config = dict(
    arch='ecapa_tdnn',
    model='sound classifier',
    dataset='struck, bounced, scraped and rolled objects made by modal synthesis',
    train_examples=78125,
    gain_aug_db=10,
    time_shift_ms=50,
    n_mels=40,
    hop_length=160,
    input='mfcc',
    spec_augment=False,
    win_length=512,
    targets=['action', 'striker'],
    num_classes=[5, 2],
    norm='batchnorm',
    hidden_act='silu',
    depths=[16],
    kernel_size=5,
    stem='single',
    widths=[320],
    label_smoothing=0.05,
    loss='cross_entropy',
    init='xavier_uniform',
    optimizer='adamw',
    learning_rate=0.0021,
    beta1=0.9,
    beta2=0.95,
    eps=1e-10,
    max_grad_norm=5.0,
    max_steps=7400,
    batch_size=128,
    epochs=12.1,
    lr_schedule='linear',
    final_lr_fraction=0.05,
    warmup_steps=140,
    weight_decay=0.09,
)
Rows from block 9 of a small sound classifier, named by matrix and row number. Each number is 500 + 40 x the weight over its row's rms, rounded and kept within 0 to 999. All counts start at 0. Numbers have three digits each.
After each channel's rows are labels from the 100 clips, of 14976, where the channel reaches its highest value: "loudest" is the band of the loudest frequency at the time of the peak; "top examples" is what is common among them. Only what is clearly more common there than usual is listed. The data: struck, bounced, scraped and rolled objects made by modal synthesis.
# c30: last pointwise conv (model.blocks.9.c3.0.weight, 320x320x1), inputs 214-319

c30.53:469440445496489497497538458467456532530525500462495498502466469457474458470462446442419496480429422435490448457460506410482459527549431522475458452430450486472409484531449428468464434501485444434448412424476469460428481448412440492482443444523440456398516527446496455475504470504413446478455423498439425543465430489427
loudest: 250 to 500 Hz
top examples: striker: soft; one hit

c30.121:518466467483473492487447531547528445413449490432412505480567554444476495511426568584448415530466582452464441528427486523453574469506581485468485457587559513471447518378549488537504462448436554560540478509520456531497527491572558520429544563500565488524511403463529453462417503537469454462477447482486555459459452521545
loudest: 1000 to 2000 Hz
top examples: rolling; reverberation; text has "room"; text has "reverberant"

c30.317:560486473468477449516479563546530495442464463438491505501538523438532524518416545561474455510473531441454438571447491539432538463510524505462432471562507521450483514406550449539505463447421551546536448523583447543463494440571535476463573568470568472533469408431522441430433470523459464481475464454458575493452456523568
loudest: 1000 to 2000 Hz
top examples: hard striker; rolling; reverberation

c30.90:532536509551520553467516471513517500537542573532562534496502543533527545522532529503581574537574501567498528522556501515565526474483487492548564508477551506521542519560532564522469539462534532492490587519533521492564510579486540491575525481530517570489491528562474519543563499547583576583540546552547497525566544502498
loudest: 1000 to 2000 Hz
top examples: bouncing; reverberation; text has "room"; text has "reverberant"

c30.227:509472448476457492518493516494527485441477465430472518504509476474494517502447504507411403489392492422482357526404476495405519524517508505426380472513507494403415531430519401513507422483446532528507408502534438526427527389490488485402519511518517380488504446406520431412450484515399415382391404383452529483382401515485
loudest: 1000 to 2000 Hz
top examples: hard striker; rolling; reverberation

c30.202:447522549540538484515502464475528429493523556530526522501519530502509490500516496493570540449568497562519536490569504528559448448449527482518521507488488484515593469537521594489478528487522510529484582526475530525546478576501523500575459480484468566535443515582471518545518576481576572610585553519593502504568573512507
loudest: 1000 to 2000 Hz
top examples: bouncing; reverberation; text has "room"; text has "reverberant"

c30.229:575490492455455470526493527533558489441434472457487494531510536455521554556483522514430437533481551486463456553469479512483570502494537500515473463565512488459454535424568479522503483481466506532546466510549483544501531444569507513445524563475548477524494410444501457458439475496465478449468478478465521469444490496557
loudest: 1000 to 2000 Hz
top examples: striker: hard; reverberation; text has "room"; text has "reverberant"

c30.119:490592582507514507562494492526487503482502476531555494484539482554466481473533518503488523494504521523552521512520526523513496494529514534487490532528533501516527528524536505498522512551551537531519538534537474500512505512514495523531517540523526517526508505508523503485531533502492528496491493483482517519519481537530
loudest: 1000 to 2000 Hz
top examples: reverberation; text has "room"; text has "reverberant"; one hit

c30.86:519410489458440433507475489523493569493461431442470540555518561468526517558439450460449499475417479442518479479460523446455467511558487550414444496505470481472438503487489444472521424493468511514461463482459430504431525445479433519446440470474479442442546492491532491441500537457428454453431460489465442476493445531476
loudest: 1000 to 2000 Hz
top examples: hard striker; scraping; clipping

c30.70:546522484484499516505485547539529450479500487454455517506537567452532546539479560542459452531464580453461469537451473522480548486504562476499472440590538518477472527435570494525487458461437559542559474540526514528500521465549551509443524552522532495547522437456503435475438465550456460493496458484470573462445469516532
loudest: 1000 to 2000 Hz
top examples: rolling; reverberation; text has "room"; text has "reverberant"

c30.147:495557567516494519570494457489483465515523482536541482473495504562449451472509487493492510468488471523537486481505524491496449495450486524512508546502494512490515489527487488476503481525567451483470525471457475475498455506483526462515499491516499505472508509474464528512499544503508521520497490501506497532516477466481
loudest: 1000 to 2000 Hz
top examples: reverberation; text has "room"; text has "reverberant"; one hit

c30.163:490487559546520485529534523515530447541560543496526529507535569506557528528516489519563578485524491546478569497546504524602520539483522548542560516534481488545552509555508563514517555496500527503500534496503539499555497552534479472548486478483525581530511563532483501567561533480560549594566551536568532498544574491510
loudest: 1000 to 2000 Hz
top examples: bouncing; reverberation; steel-like damping

c30.224:489477454453452492505492503471503481458477461460485495477504468515479472494450488455413438466391492366437417469407477442453503518499488521448413485470511499440407484470454404463450442471431505460488422438487443474431493423472488503414470495508478436437482431424499438418427459470423427411423442400445464539411428482452
loudest: 1000 to 2000 Hz
top examples: action: scraping; steel-like damping; clipping; text has "clipped"

c30.160:481509517567533533524502488538551472535550530507533523510543511518492517547553546530555558543591525547446560519544526564573548440477573485523538484514562570563599529541519579539525566459462550529522555559550549533548513565533570493534521550521534597537473532552497506564532542559583585604601567570609527514542586553570
loudest: 1000 to 2000 Hz
top examples: bouncing; reverberation; text has "room"; text has "reverberant"

c30.286:421478464476529453445480447437514493472506543457475472456504542497491492478437464480519485455531495503497526479527532501520465420442485437491510505493474462501560478481489544448460555488496493481479516455439544470570472543460468431493436444466462556475491482517459498502522573429544556540565545518561463504515564461495
loudest: 1000 to 2000 Hz
top examples: bouncing; steel-like damping; text has "noise"

c30.30:443567557503513492570487462461481484522504495530523447498460482580462433458535469482490490461525505517554483478481502512523431517466511535479503539472496514483508487519491509456499514520527477491489513497484511500491482485493471464523463473519454476466536505488500506512478528502491498504511501506488464495521475509486
loudest: 1000 to 2000 Hz
top examples: reverberation; text has "reverberant"; one hit

c30.122:456481502543583506399519459473474450520526587544474479513457494461495493519498454480580538483570480553494561463538524491567457432438491465577591501484443444525623461528483606475485595432483467475472553476456575461560460583482477450578454447467465558480439510579431518571520499465594588592627619540609459466538590447482
loudest: 1000 to 2000 Hz
top examples: bouncing; reverberation; text has "room"; text has "reverberant"

c30.138:461562575519537519543517442473453497488493515525550470464439457594476442481537448449528505463511476525570517462510527484519452512513434535479498552441501507508518482495447482486481504546580440459458527483486472467487452512453465488517489485510480490474542493485489525494514526498502527505514484518481440517522479483466
loudest: 1000 to 2000 Hz
top examples: reverberation; text has "room"; text has "reverberant"; one hit

c30.145:488523541542563555462516461534500483525537553504507516474479534514489529504564512517578556488558468530451560518552537508585481499477485469578541477513525506569600475542490603516518595465505484524484544507466535518588505609520513485597470491520523585502433539590461510582571529517580607623567580562595501477575609496503
loudest: 1000 to 2000 Hz
top examples: bouncing; reverberation; text has "room"; text has "reverberant"

c30.201:496457473454446441509433532532530463413407480460425495477508503413490489497432521525433421465431524453438447515404468541421479465497528500474450432539520485431430498415522461513469468429458511536506449509478433484473507423522501466459488489512537450499475439469487435465406481506457423471420460430466513475413461484534
loudest: 1000 to 2000 Hz
top examples: hard striker; reverberation; scraping

c30.164:507424472483449491536490525530528490445467441435485528504517500475525530524420537519419443491403527407466437519424461486450508515522505527423421429542535519470395519482534449520508385486452543520532435508524372518403522424528513533415486540513506383511518445454495458422443507507431394420444430444442522516472435526514
loudest: 1000 to 2000 Hz
top examples: rolling; steel-like damping; clipping; text has "clipped"

c30.34:571442491519441528539519582533555565493528471476514581576556496501578530550438523521456496559426513438479460562497514513464550494592503479467450486536544565488424539492540455561542433504455561538522427519530446565403567451496514576431529538597516430480448519455562483461491473560426438434424430490401522581486432542493
loudest: 1000 to 2000 Hz
top examples: hard striker; one hit

c30.139:525464442483490446424477494549523491477474502447461535530512541453560527532477501474635558487585503596492551494559537497591454416421473383505536466513510450511606506553498623489467561442483489466485616494502539476533489596505532465609486469473472579494428582586463540561568515493598592619619576526586461522550558482484
loudest: 1000 to 2000 Hz
top examples: bouncing; reverberation; text has "room"; text has "reverberant"

c30.281:494550537532524521596523478497495521497511509505552476518521508551472503509548449478522511468531485529553483484515503484522482487502494487488486500461500497489502495514474500479500519534545461454471514480492511495507507522479509490512502475494471487493516490511463527477515525509523524488530521477498464532481513473491
loudest: 1000 to 2000 Hz
top examples: reverberation; text has "reverberant"; one hit

c30.221:433488455459469460523464438479487457486474481461465480460450495436468485462465444430472423465445447476481427418413492467432440514469436540477434502456432434460421436476468412460470420504452462467438446462434452430448463417452447456450449463442458430467523468421442464438472517443454475427417430427435471490440452455445
loudest: 500 to 1000 Hz
top examples: striker: soft; bouncing